A small contrastive image-text model, trained from scratch.
Model: encoder patch size [2, 2], encoder depths [2, 4, 4], text encoder norm rmsnorm, text encoder activation gelu.
Rows from block 6 of the image encoder of a small contrastive image-text model, named by matrix and row number. Rows with one number belong to one neuron. Each number is 500 + 50 x the weight over its row's rms, rounded and kept within 0 to 999. All counts start at 0. Numbers have three digits each. After the name is the row's rms in percent of the matrix's.
After each neuron's rows are labels from the 100 images, of 14848, where the neuron reaches its highest value: "top examples" is what is common among them; "place" is the part of the image that holds the peak. Only what is clearly more common there than usual is listed. The data: simulated grey scan slices of phantoms with and without marks. In brackets: how many of the 100, against the usual share in percent.
# fc1: MLP up (encoder.blocks.6.mlp.fc1.weight, 1024x256), inputs 128-255
# fc2: MLP down (encoder.blocks.6.mlp.fc2.weight, 256x1024, transposed), outputs 128-255

fc1.535 135:487500530487486427523501553442446484509489541519436480469592434443523463448494546531490505533469488480497493471497416476434519483533631511518541570423479436485493551448442435478527449531493495456556548557537539518463470486570453519533543484512451503416452531470486587413478528550517591510494523442500508494522521479493479530528443523500518564424387525415495526536525457422365513463470
fc2.535 129:571550516653498461478464430458483375463459428408465402508501438427517517502504445527475477459465515487509531531517557497401524488552581548410470455443557470566482552493507535501451397546539408557565494507572454505438490515472539466555531473542480492476477537491527455552519368471535555506419537484447512480525502453420488572477369418556487532445444469395524403458550515461471497542550
top examples: dark spot (100 vs 16.6); head (84 vs 25.4)
place: bottom centre (94 vs 12.5)

fc1.486 114:582475533473572453528497404543479423533528482488527666559436563492533540494400480461532495496486581490452501512472480458518482482448507509533563502614519537551508534492422541548474534442462511584527492445521591432488513524495524546529518425516407480493450513486523564474393501514481536511458546488506546491587461478578467452507519507474463500582464467512463434483402600471637442532519
fc2.486 122:456462499526558534531474487571510580492524535502466431514440476548436566542517517468497523497651518428383466478501399438474459493544499448464485562541441502482466509578520477585486495537411515454516488443421544422497563503495457416571437423540622451472581525505550587500484635483407465506495500505496466546550496577469527529503514465505403506529611548575394457509514517490479484501524
top examples: dark spot (86 vs 16.6); belly (76 vs 25.4); side: left half (75 vs 41.9)
place: top centre (45 vs 12.5); middle left (44 vs 12.5)

fc1.587 068:461441522514489524466623500473562485522434437578511508489461539511518541468515465532477447534484441438488504430461469471583443482447522470491476492489572578557477456570655636540499509517534500410502442561412508487584412441455507470558525521493456452460451565523620397413501441525521510454382574532485471449513573391561510508567483545474487449498460550470543403410575513448495568473458
fc2.587 074:499521603488517455533493477387491492482482418455582483471565575502505513430558565511479539595515479509541464464478532689504493496500456560450446524561514515500490465527448567493448537540517461614548571562465471487563513538475456575433508532469523386472538583454484532553558482524489538494493503585503486450494495498357514512509458500533497504518512570517588548585452437443507479478435
top examples: belly (76 vs 25.4); several spots (75 vs 17.4)
place: centre (53 vs 25); middle right (32 vs 12.5)

fc1.649 097:484505552422500521630404515503558574535548536499539530437487486449606494503451534561485549410476452578433430490534489516441448539449491443424467505453530548461510473427542431455510621547642457505476507541453494498625497443447492600562388536526507504501522467490466596456546385485495496558491564438523533517526449546510550389518531566484520496437535482536527469427516487579483508570410
fc2.649 110:491523499486520415423520547429430499473543414421471461538443529529448508502596454502476462565566563569491527449468540491544483453535569477467562551542549476451527580641467514583501480525513520508522556489475496623476455535585505562441560544546508495537553428520447533567488495495484437515581510499491483422611519521520574474534609500430487628526406606518536567471578493396458438514476
top examples: side: left half (73 vs 41.9); several spots (66 vs 17.4); limb (51 vs 24.4)
place: bottom left (49 vs 6.2); top left (37 vs 6.2)

fc1.51 079:517427463459513520464500401429455462484481640535470471493562497529494503515539494483519507556491548534469503406581481485499558422484444485511494415427474409552537496444463512510526533536520551474541534530534461458491527473483500474456445459542418560537533506478510574488458494429542479469527431495569502439441569652432491503506513523502602501521654606520480467482459406494577464518568
fc2.51 087:370503526551563439508488514493589425518563576579529488454511441470546518468465489500508516532483460506507524519465479540507556549621528496466578564517538504564476583486569528469626445506435486559485443528529549406492545469438643550550522439487591514485594443560482537467510402493515518507547469520518557525559491473488460456563555467567473454584391570561508555509573562542443452529490
top examples: side: right half (91 vs 41.6); chest (67 vs 24.9); several spots (44 vs 17.4); finding: ring (37 vs 17)
place: middle left (39 vs 12.5)

fc1.231 098:454507428453457454549550499428481452532411524522429575470403496447535510502433540572577522539559546432409477539394445571470517455521567490454440474474502450481554511475466474488490527504631534487495519498463584578470479512538504448430554525480464493506488511514506429488496525513461492529430450515536535483610476429510552507514530508489472495503458575439510532525514484529483558561503
fc2.231 102:541524557449507524422561550550526499504557601581505539457435406584518420418544626509490541475478459494524466485520415438474500495461568527474421496542557569540529508492444499470408486496395511515492506570515393372479516531520486541520534564508501435472585474553476506463484522553522552416567560500533448455548341529417462486530437528464502533432494501510497484498515487516539518468517
top examples: bright spot (93 vs 16.4); side: left half (81 vs 41.9)
place: middle left (81 vs 12.5)

fc1.193 086:547389423421506541472482484503439463493477502481498548462585470469462494565517587566512575458563512438412436454509547481444520553559449476438499519480492515511542438554473509602531459537463475598523472517512433435532544486490537501576475471553549518538491526579567469429500472497529544440416475486555454496446395452471564479530504541525459535498407471514548511467522487450585585438428
fc2.193 085:416475589446475603520470470398554463469538482542515470424434570485438474531519525593453575541535444498511453465457498481485521463500442411520480495428505491500542550461534542482546542523481555538484497523408460523594557416551562495549492499486469506494590463412568590471597536526470480410458528465455616443511578524405490473586565505372543515538516503470431458569472466572464540567521
top examples: belly (61 vs 25.4); bright spot (60 vs 16.4)
place: centre (64 vs 25)

fc1.238 040:560446453489461573518430478466456529554530455528472449576506519486530461636515578386522437574543507574400513546511528545532503517484487544548585512522479430459466585530493529521487540420449510476539492463524580510541442487544446563513483499480485497390495548479437494522491536473549467564488573428439431519427459503406552381482449491525453510462497527491549548535410527368502432541432
fc2.238 046:505440535499440488496484449451511417514482505482459575428452448465418533481476431572459608526462481477551482522556552513515457472441442464526463424492468613468505495545468525466455482516502575450486625495538477622504496537414519483506435521471458487560532513476496520495444564558533531512467489566499547511491508553540480516578505564545537519488411534510468455475516484432567448462459
top examples: side: left half (67 vs 41.9); crack in bone (61 vs 16.1); bright spot (38 vs 16.4)
place: centre (59 vs 25)

fc1.258 114:482526489498422533437436462446528542434586554526507612482511680422573525479465463545485479514550446459502436426456504551466489519475523486487598528511492372377551517501455482486462504437543452531474567459411565467482433569541487414404358484513578493488506497485524529451467590499496471482424383415547464517516537485562578485407499507543438450492431504500485503471537451553588493534473
fc2.258 097:522487426434464551524542544571476510489390580513516455420492559447507502551559584448469517500480544604396491476530546453596580469563580473492509522525484549517469500530533466538429486486590626475534540524447500504376552491450459535438535466563414505462503518480470461477583484542412437502501550503525516477450553421456533535468541473397407554501578505492428547491469584507498554544565
top examples: belly (79 vs 25.4); ring (62 vs 17)
place: bottom centre (77 vs 12.5)

fc1.116 087:522450466474499468494552516495413456439528520390475554529568483534498510531428507425479523426529526409430581423524556444576500465548480455408530511460451550470524513508554496599501550408477406510488521391579509608572464507495501482537528513548519499499519470553422451557472552502493418444510450440435486487598575508486586563502529500507504561489600534407423491505537507598429497419538
fc2.116 093:534589456582545516452412561491579592466510549479519490553454549541502445474505530559507495456508500568569454497458485497508478487513538520476565537549517496571453493408608564467453471446445451445486640556507498415538555458500531518476520460537508472582487471444401475526422465564479613444572549479497512476397517448541479444480502497497508457520476510470461470625507496530485545515581
top examples: side: left half (86 vs 41.9); several spots (77 vs 17.4); belly (51 vs 25.4)
place: middle left (66 vs 12.5)

fc1.64 073:438555555429532464541453420431502469539473511497475523556525448590510477539552509469554462422505400558474544456487438525473517533523562604529496551518468512528579504495577487485465531518481507421556553520492466425386485520550563400422518460464519525561465443491515483613496585434438492526585426536495459445546412429584540564513537484493444503490553544499571520525529470569547483452493
fc2.64 077:450451396460558527519534532436454402593455503544499562513473464519498580438514445415420513433481458472483450517610529470419388524490474522485413426498517501446499516354485547491469503517416521509508497528547492559487450589542567480540501546545520491472482455532412550452476499426430545477559529462498452569468476460416569471450535475462504597485473449560513499473553524474454612472498
top examples: several spots (95 vs 17.4)
place: middle left (57 vs 12.5)

fc1.636 064:467524498499539508478520466492466615516465474484450537509386514358487577495524490464331434525525425556448388465514499538454478443480504547502509470477514484429518517530602550416480466540425462475435466503470497524532506483475498505482450516510486540502530573596543379473514511525503525634509511417511450492571527413490485459553518343491465475484449493487610485520465451508538529486587
fc2.636 075:497556540504559462538551427485449514419446428554468493550560521511594397346510517426519398468420456514527427371439511499493483540438473543558472488423517606505493497494429543458471520553536468544429491435474468459551473537422533516464456425484477514516427550529434435483533561521448481514511440582454512462468484554504538479578496497564472620526547448458590528486430569459468513526463
top examples: side: left half (85 vs 41.9); crack in bone (76 vs 16.1)
place: middle left (39 vs 12.5)

fc1.660 095:471518523486507469473491457409553536508495564554502463457467515519487607477452514461524602558456507516572432467550541499469520438512453528488499471504453545547467551478539554536524532561647485522557514495553490477534453429432464584540482393460466444583443492505522508609560583479523517531429422614449574608490525453506525491560529487507520364447416468449446522517576492459506556499464
fc2.660 086:502520546500598478516494502495509522500483559457524545521420507504507493527478499471544445482420393479478532503541512545581548479533470514542522409392587440521525544532468614411525529419530467427486446497531449501406567495525502502465567501494590452386570515501472476531459584493501502601463484502458581544435503487506387533444518489527585488586559540580484593498418529493508469590450
top examples: bright spot (99 vs 16.4); head (65 vs 25.4)
place: bottom centre (88 vs 12.5)

fc1.446 134:426439518457522513505550483526423425463578489424458497539521449481482458637486518581559491546474420491590477524478521564501519563492538458413522485565553450503512438516536482535506524558497525464570441598597432472596590542542447524537497507506474414485511513425492427493610504441571495564512472519500486501485471525486505529552502487490541449563547413482408422425524519477566561493564
fc2.446 128:507470487574479457507547455456573421498518527524607463490472472572581513566427558507505559464483436451572458459526513485506466474480578470485481518559469538490554483590617451498509463557491544545481520381526388482477397491524497478554416427462489475474513570487473513470513477512473518513551439537619498520394409551519529593486465609502530427460505480515517533493569518484562563544479
top examples: crack in bone (100 vs 16.1); side: left half (70 vs 41.9)
place: bottom centre (49 vs 12.5)

fc1.341 145:486500535509496480515479472520492495531506531505625442409552433468446445502516507478481469510561554496454453578565588422491502543478537500460459505577502592419528543494480506567457552517567430520528531530499460547565497455575532395554535523530492537531450493439522585668508541453464528519503450506485391449524433448537506515516484501495408452510448450517443582565466534494586515427498
fc2.341 142:476533423494487468487434564624475408541490556545554446497537517420448475429488389487444528468460518520463505526466404515443415474532507482540542409502515426565486542506527517471528428637552612515486559503433476409479571543448477521439419512493567520559542495511513431489546475453551520595598529466487487509376460533484561422568427500505475534547441557436469506406424538473526493549494
top examples: side: right half (100 vs 41.6); several spots (78 vs 17.4); chest (67 vs 24.9)
place: centre (94 vs 25)

fc1.237 143:479539462532501517519411532499439465483453506438578438488411384452572529556493455504563532513491481521450534502456398524497487485521511414463529501492519527481519416518455437520537457497548467505507484485478506556440514473433470457487418633490452486508527521552572357573485569513552435545492586577518562502545537519487560432573424475438451474550477576390419505508482427582612525479449
fc2.237 134:516448471549448542497537596463481470498560417560529476532483488597506430522520499547553456480504493462465540548528503469548624543407439537478518547408531472441529461516472511456462589405446505563475499588552544382511579489435539572411520481506459540560417500522492482367499483432489511496493581571509484530540493554523505507486465487486429445489564528478566466534489452528423471383446
top examples: side: left half (97 vs 41.9); bright spot (72 vs 16.4); chest (61 vs 24.9)
place: middle left (96 vs 12.5)

fc1.378 140:453389509511491540543508485497519478506420596567509536488439495547518504535488432538349525544535528455523504506555504521527504507501432497465555584442576546458404553486482395519605553442529475522462489523445516579511414513476552535533562465499599437493390579475473449491431443535524464535524475508542359431627604505411505462558438510507452491367446510492530520489471494495518566577457
fc2.378 140:564441447486478488519483499513460424457524464356479361426483510484522430531450550518533459502474565460411545499540567431556386483449541513477511524572453509473437479448595491416495513473400410436573519444461493466560610510539526495455523548509476440550468416366442543570572465504551514533502458579453425496554483482521503447530476551573587568491511522437550449470550579490542525495427
top examples: belly (100 vs 25.4); side: left half (68 vs 41.9); dark spot (49 vs 16.6)
place: centre (88 vs 25)

fc1.629 089:446476454516515542526483445582505431476481568494582493436575432416458532414420461474533493450517496507581557432489541577495530457532547483454469539528477538415529585510506481557472527530482443483517555548421512470488519504584519506422524459538549487457449528546429431471481445497462450366489505444558552456498695495557490600463423473556446491568520460520498528465522537537547565501495
fc2.629 075:552579371437387483514448447407451496539402557544590488564404542583519438455580418499496458447506506477452532434604613542508563511560496453483504515499522506492470490496480468572497514478535536545523514540524571519488483473564462553529552502410422515566552489482522505532536505441449538492460514408533534481469524452599477555611478427543544499626459477549488554415461471483524493452501
top examples: limb (89 vs 24.4); bright spot (49 vs 16.4)
place: top centre (83 vs 12.5)

fc1.149 126:444474483474492522462511595527559509537389446498534527468513514528516399424623423437469607520483505525544473522517510565488554617461479544502539527467446537501452478477528506534491506554548554605454508516421452624546608472532464458468482492503519501430555483475489473446528557502545544465439542481508532520569495457537509469509523568438496490468501442461471448599429534510478486554475
fc2.149 122:454463458590424542549481394455461513542525586583598473540463607454521531498504470416490538503411521480477509477471487499559450468534580452558557596479419529555498457413504474521520505489534431579528485491464479570413496473480498457476474462541503509568553516479498556537512449606488543438509494571545572504511542464473562404416495446582529531520488438494499473493503406520402462500552
top examples: ring (98 vs 17)
place: bottom centre (41 vs 12.5)

fc1.674 063:492501527388466568503487561558576430424515427496469490484597527497516466514528535405507572488557559501462525596478495481562450464535418591512507509491466498452497602483443531535517504475474459460482504506460409537462571465505507477450516524537481586463523549500536426514548489480579588493516494447563548387526545483441554496457524505468505452502520586480565393539462497523434498497463
fc2.674 073:544515466534442402534490520606569559509525483505428453493506457488424498484516529412532549469464570483473392482511507564633481435560545553503496531530445515448505515489462485455469555437501491493562527496583522432404520466397503438483574440399503508502491465546576436578592450455550446488576465496511453428502497428523550476537489563506518442521479459411467467464519563497448464528543
top examples: ring (81 vs 17); chest (53 vs 24.9)
place: centre (81 vs 25)

fc1.257 104:542433627506504526502562608404433483517490530538502512457491482402476357431506532501491436548568511552334481475429477433473525492457569538443487493432463546489550538454475502467461479516433587477500501498572420472635471536552448484485544478475554545564455562502560619535491580487489521406497495471434458496566556486494523466516498461456508429500482410449596599536438509496490525508457
fc2.257 106:508472464459544452525529499480495551507540465557461542509588542484516449425574459486517591510379522442581459434482525459472449457429634436498541528441578514475552535505548594467405552581454638497589530463553545425462529456435453480449440522489482466497526521511573520499498482447544485478474438487470551491495433530548486512442479565440420474472521564471553590537510596513501471506539
top examples: belly (80 vs 25.4); crack in bone (72 vs 16.1)
place: centre (50 vs 25); top centre (30 vs 12.5)

fc1.475 087:488549497481536496513498505577546551488477500466400556432528562510504491441446505453413562481577521492581407471550575463467455450556567520513637549501523502553413556497512523528506468539416502516562495533453479569561552522526515549465472548503557488467471483424575508466455551491409384537524520474396513474492493417463539460482516465560614422583502521512470513492484634383503524452470
fc2.475 088:394481451588576524493517538569405553507539537463503587517471475507487494541470491487528519487585537570527503562499470485481538446518462397502476499576557590354485463445432516472565510457572508353528504425526449549500456543480455498487650575487520514523546561531531490438425474500409544516580523470564532467498533440580457571600374529553488559499495410515468522434438511470473513523495
top examples: limb (91 vs 24.4); side: right half (82 vs 41.6); dark spot (61 vs 16.6)
place: bottom centre (91 vs 12.5)

fc1.335 073:575514536547450561397457510464489469648527478464383549539509543460324514535530467487460568495589346513462555503559542449458484510503556554475555481472465512518497496489493488497438477443528476464484483545481413622493595429561449475456490542506535452534545472528474536351496511471552446441520476541594499414524463550566520440559483550535581479457445461481432561530427468469515489503527
fc2.335 084:504481508474454439511505487551537500486502521540490556440541511451462523415424563547399513474521518456537451472484462562496481483530492511501467392486501409584433546397531515376502472558476476488525514554526559470515565456445540514434562444529601459495532511470490434511508577539519609509545463574544474529489499527425565483424514438583527526468468498415499540493597467509403564474472
top examples: side: right half (94 vs 41.6); several spots (88 vs 17.4)
place: bottom right (38 vs 6.2)

fc1.440 127:475503445494518504535456441400511478528484570498413507496450447465494502508453465440522483499583536555596525451478518515448552446486499526489547571453537550435603536385540425590545576505500454591481516551528516486572492471449436481477480521442603496495419522558472562479534450476507515444496576448463564410455519539492578592513491429559489454510433469588666449445410569437539572500520
fc2.440 132:605432523562511551594500514500533501475449470456552514509427484557566409546452494495465535552477452636449469522498550443551538507587472491618554497509504470518526563517443513446459637452496463443466438469536545618501532375468492474486490592520549533557537529458447541531600510525554515488495522509453536464492463428535527565545538501507532607543568463493404529443428572530483661447418
top examples: limb (100 vs 24.4); crack in bone (59 vs 16.1)
place: top centre (100 vs 12.5)

fc1.27 092:505431468432536454495500489485511515471525506571603520484502570473419500541529477410518483474472602532503509414467543556366419494533474469438509517503551521522437564494514383450531586550480529489532480502503430523554509471440464421512586568480420534549502455426598533653552492516617513461535498497388508524465512513548489573462399455537451536473464406549467478513433505529556519356513
fc2.27 091:520438482512491433481457474495554357567530499431593528513531400482572527462540481530465510575530457408467398506458481512384391449554520387576544445464490397508487468511524464469507504600520515506495481473434508474377557440477420531459485520529449466520592423473560416483506500504606505523613530506539510523471395547501428546636540505560572497487545592514434487445439492513502505567503
top examples: dark spot (87 vs 16.6)
place: centre (93 vs 25)

fc1.11 122:543460512422535528513483491513506471494506478461508493540473503547402567518500589501460550535494507591458416500541526475589499400449430570469621466588434453498452521423446509492511477534446520454420504507538486470553528508510618506528494481513454552516498379543531571487499520516458477520495504502534459520441429492538531585519533483492533466477443559495466506517515560561474565573453
fc2.11 122:529495504497542519554541498516435428498646501583447575471509411527597479545548460477574516461491563509452522496530535534469489523452464522559532438428507562462538559497491435599559489460579438469449426484539512563511536414453451457538585398433555556588447486498454515508531545454477475500514440439490471467456619482517472507540501447532426435502489558585532578467477534537565510503448
top examples: dark spot (86 vs 16.6)
place: top centre (35 vs 12.5)

fc1.573 104:529480547359535481494495496443470540491620452495500484576477543550460501453600396564398495526461492523442558395554494531491579504426473518477541556521481514522440473537554558492556487534552565543525536463569507468535562414490477489365477459467504456444410583556518493454465524509505555535501469554508585484423449515501506423527524490470517470495518544515414504531446384485534484509476
fc2.573 101:449517493593465437537449519477494456550556467420442560543469513475414471521460464432526500496441498486503514481444468534479499518490464479611477540521497570533563423443602537483549567512486453487538505581474556468525513432488514505536508473513558551482447428435556507417475556621546504516533548533461500405476529459526471409300493436436549481555579480572525550497529466464492607531422
top examples: ring (91 vs 17); side: right half (76 vs 41.6)
place: top centre (75 vs 12.5)

fc1.226 079:453494514457542525426437554471442415412534501494562479530528478403532473490380458431534564498503465531467552560494386476513533539502553453482427502454519489433523407517440455452508478549510509523480571501398494490487487461466445460463442626529570589474474447489536552557531557476475485444557436453574541438515544517584495476504444477436500507556504469484467419503613436538486533433509
fc2.226 077:564484511505468542492513532464418478481490509513521457503602464519498515496483521539574429484517503495497540388473489452447473440467427470496575579454490464558533628467486493492462535423477462579401457537457481438463546433498566472418497482477500446557585502553468492459470491552503596526557577523513500525488535516461553515450453473517470444526459620422528448445518548465470570481443
top examples: limb (73 vs 24.4); several spots (46 vs 17.4); bright spot (41 vs 16.4)
place: bottom right (55 vs 6.2)

fc1.45 122:505518389535544469550391516422680463418519455448516500455533465454506593509425412514453504494538476494580555534464533547497475438479561452468479613473516586469583578529453478413549545513573465550514582390483468463500525469507397500440454485404493541412481547559525529474481632492484536520465542506353524505487496514487455563506439515413530549489452457359478546589591476427512533520434
fc2.45 125:642547562521436414564463525529570579561456513526483567510602520469473482472471555437582522489456585504462455438439561569517480572495488561513495476558488534459525465507544498505478537415492504464492482480632569495464465473370467534482525500475486495499566564577401538483517503524533532554432541425497494496511399445517486533490490462513533477504500468597540464498415576520443475519358
top examples: limb (98 vs 24.4); bright spot (80 vs 16.4); side: right half (80 vs 41.6)
place: bottom centre (46 vs 12.5)

fc1.738 131:505435531496495457462408531450501491542538479485468564548495470541523494520502536448573522508495505510458516452490477504469551506579543467494498550509573540499473499460466418462517487477471542566533473569535564516550405526578479503304509490567473535479407543510483561523590435535521487531393575445509431472494530484465479532531625422508508492404434537517478473510544514513534503511305
fc2.738 121:463393465568436543562511462510501519533521467528511543455455458521540521512553552562449409496552553522545425454519437405520383462453475480510492567485495514472504535503596518445460553623416549520568473497523521492446493480616526432483513524517448548413477516453468532459453523525442466581557590539576479543532464551492508446505495571583421510538573567530518498485482471378479436498554
top examples: bright spot (100 vs 16.4); chest (58 vs 24.9)
place: middle right (41 vs 12.5)

fc1.124 071:461442489473448500480470501390502611453616480497526477492479482427509553577513609525488534434521483494533456578481531521496545492558436506444405600476626485455447468467606453522381541524563478498520433434551497547534555412484534505504523475590500560458520393556423510408510413518474522541482498508480441510482448540496514408500547548445560541522431458500474510541532444482522464455384
fc2.124 079:473508590523544535469495536450441400541474498478402457520426475454512482541522545454572508474526512467497478486558405494555377477487495509418470449538555621492469521528531502543417470490498504653481555469451423427484520513558438507493475480488448521559544492471457441562457452425503456532579531512471437462541495495547474399559445549387578510493497542382534601382523480530443456519474
top examples: several spots (100 vs 17.4); belly (90 vs 25.4); side: left half (89 vs 41.9)
place: bottom left (87 vs 6.2)

fc1.253 146:487498567608463510534466515484499548493538563507490460544443509497489454466498366441464531556479394609437551425413596403493496585454472438530509551477558431542532455459532481460536506443504511511526376468421464505579494501502542509501518493546507560495465523382478518445556479572467499513403533486517616452548494491565521470420459636532515566459509444496538557467536517433576507497495
fc2.253 146:467490500448431510525518506486484523424448542435554466602526538584434480592562409440513529495429502595447541518618590474480479483488462540500469531494584467532504484587467492431438459417445516414509574444612553475601472451448461517605534530530584484478521494528550496511518419545458470583433536470445454501509563516533458490419453509481533465492456457567556518572531502485568529455495
top examples: limb (94 vs 24.4); side: left half (83 vs 41.9); several spots (74 vs 17.4)
place: middle right (46 vs 12.5)

fc1.601 061:562509580467517465453459572540411541428507452466550491514465493529512527521514438460597533474438441456533468550523493402487593421483516469480475498557455528531542499480435502557476534533503485557489451493503512607540486431494457524530556455532486580479455440460522502446391539571519442471446436479504540516489533519490472535522563496526567513561367526478469468578466498466518527436502
fc2.601 065:490606524550482376575460481553362539505489455459397402510542573553378495521413512483488490478497467554497464413497496432455487548495462537503395534455546487432473530502559536366488523552499494441524509511431540447548553487481530516507534468584575466520448494497493496411510527557526523584531463535530480509546579468534545507470495546487477566503535452505596538543474496466516487529600
top examples: side: right half (78 vs 41.6); bright spot (63 vs 16.4)
place: middle right (37 vs 12.5)

fc1.667 073:516513480462522520500420495513531452538534499488516461517518471493503509566543475499470494469520505515488512515567564479353624387456545569560445612513450458561498477505437455496472491560497479523516518670451497550449527490494493474505528508548491485526412484439456473536524460508441509436485539480404485504393577498517485493489537480476558509416569367476493450437496440493485424553516
fc2.667 075:595444452541463554523493401439541525477460444468494485553505500433494566422573508485501492504487403407544490443537502435458490573585543524568508500502514515511408565416482519555545507537521502454469500469477417534512423602462513527474455412444437519433448450561374526601466527443529472516549468498489512432539416508455454507489472493504490500536564377544506497495474428506489587538550
top examples: dark spot (99 vs 16.6); side: right half (86 vs 41.6); head (72 vs 25.4)
place: centre (59 vs 25); bottom centre (41 vs 12.5)

fc1.704 101:423505552375502494503527511409494551536538482457500507512528466510460493496522461532450505522515490509540481431454481496454528527427489448552527500520517463431632506540495410588543591500452555534601573550554550462555541510524486487429495561453493475474517602344508408563499652433570514473433433468501470499449451525407554507516509497506531510526451467599433458524574453408499529563480
fc2.704 115:470544473465572502561515368454470478551498535448546537506422479562579434575475479545428557466407507480457492592549481434524543465506521517497554487570552497544349533452407447503556430529498393419489494541475435439399456460543474537373576534483456576501527516588473476506463537435483418629517435469506416601498460481526550414573494507513489506405512530513391630468517597533583472468444
top examples: crack in bone (97 vs 16.1); chest (58 vs 24.9)
place: middle left (32 vs 12.5)

fc1.9 103:561463488533496509465376505580501586405497468488494616446490654531530394484613406521463575547483435476517576528542478495509478599485462445505554599510464532554542466482456503504385488527355405462457571461494503488524546508429579486499482516481495461460513453501493459429499474581574542508459463423395507583532521444474547447497555469494493524520492488459480471493502449521505489481569
fc2.9 109:539528480573565540491451506551416419451485566492473473480484575367480416531444494520511522570473486515438478540511434347481515477509482468489526450578551526507395440525492437538490497557564439455460449494556483529596564484499490522527452558545517532521524371575584556485487534573513522559557555524504531499468511652543478426455470517610482529532475567547415557629496466485494559566485
top examples: ring (96 vs 17); side: right half (69 vs 41.6); head (55 vs 25.4)
place: top centre (92 vs 12.5)

fc1.87 068:436553443425406508468501404546557528551516548457488536432610552402487605578510516505563470556499432555474633524587576565508438543509506520403515429448536537517508589474501493554558534533464474437533483545519508517553526397494520558519467535470501485501457450459514497527466484514483533501481462497419513419536421499459498498518433540547535488396454374494435515406534504454537543497496
fc2.87 077:517488530550535452531485451491571521431548501482545630497438433491488546499529519521507501496541491455502560485540476528593521494530504454442449454569483405458480465482540506431533493605478383545544490502546403569513463415568515478552448584460536491492530523419490466495542429520519503516546530582499536519493558444539467448524451576555747451485571492533459571614607439542474520478398
top examples: dark spot (100 vs 16.6); side: right half (88 vs 41.6); head (65 vs 25.4)
place: middle right (53 vs 12.5); top right (35 vs 6.2)

fc1.340 124:526442495515528439409530546515474462469569523570525447492502505537500542515509523434454483515440521479468463530461499627460461499398568543547613436513485453467507438513461466494498441499539459527478497563472503500583521581499451512397479474522458509490440463389473460460583482446515477465553455542567520531598500521554443490536474439521589516483534488456499559402484537434462508458461
fc2.340 118:526491450539538460501517528433473550482508545565500485444461516518473432443521455421518505503413522464500597526506557521476569542320550601526597509565483499531580546419485497573491462492513456557434470428450495532491483499563471405465501380436489499490539515564519460528423485560471500527501449473483470416470439557525450552524477489511492497373549362496499475542515417553500540605495
top examples: dark spot (100 vs 16.6)
place: centre (58 vs 25); bottom centre (42 vs 12.5)

fc1.271 073:502507456470507591515627547458537442499438524539441465443463561468579498510445441440430483607490533508500513523459485513420494455376399529378432475534516536510545524497583521483484409461463539462513501520559497476527483471515455560474612553459468475502509466524564516674492548515443529422479501473518459551418554457540483445515478511472479471532554504509624482465432472434520515563484
fc2.271 072:437515468535474448511450516443510510476507467570468507552536509464591504380486509425482532561519484409577507634506523520458571555575505465472440489530607510529488439494438443525512565599432495510507485491542492412574570435436462456557508538518463437541553478524536434496498578488548440460503598458464498511551498513505528543552484444540478500540507593513631509581514529486415571440626
top examples: side: right half (87 vs 41.6); belly (68 vs 25.4); crack in bone (67 vs 16.1)
place: centre (97 vs 25)

fc1.330 111:542468532528512513453456474514507494573543522520547543502485554530520495530492482463521596451484468601590438516409485529550501543447502491466555531493488490431502475487429471482425562565519521490480493497480526457576505501492473419335482494529444550463484421479488488478548540512441475459529510449449470524572486504438466492575482621456526497533469490572526516563548515517444568468502
fc2.330 114:472493478446447550545516475429413514532512446538593494551437590580489571461516499545484461474425569432506482531416563466554481472492449586470648511481489492474489451549405481469446498584556446511551528621428500534563415494455468497444495572570521453599466511604445520466460434543457437472616522479498544493440471540491553533509460514416498484424423512490489547569524463494546522444430
top examples: side: left half (92 vs 41.9); several spots (68 vs 17.4); belly (67 vs 25.4)
place: bottom left (52 vs 6.2)

fc1.227 070:558482522552532504455513552531525443587547545528476475434592499506563512465442416442463491459476523520481472562496531469519473505381542535531404594528463468430470535547525508559446508480483517455477426540513465512454453590489480565602565553522465522419536455499490507515502525372451449490460500551469487385486497474522525508505629601554481405568522490595504396429508524455463469516479
fc2.227 072:434460452461549465500504450463474548498526480475555436580540498651482563442537401502554571468476493512481515545527536486551516499527458478467502500483536435412519555503486516432544525499500547528482439581455487405498434563527485495486546573559576440591403568611497496499477479586434515481509550510586449583439543394557508566490546538492571455485432445442560450558424486559481501514489
top examples: limb (76 vs 24.4); several spots (56 vs 17.4)
place: bottom centre (47 vs 12.5)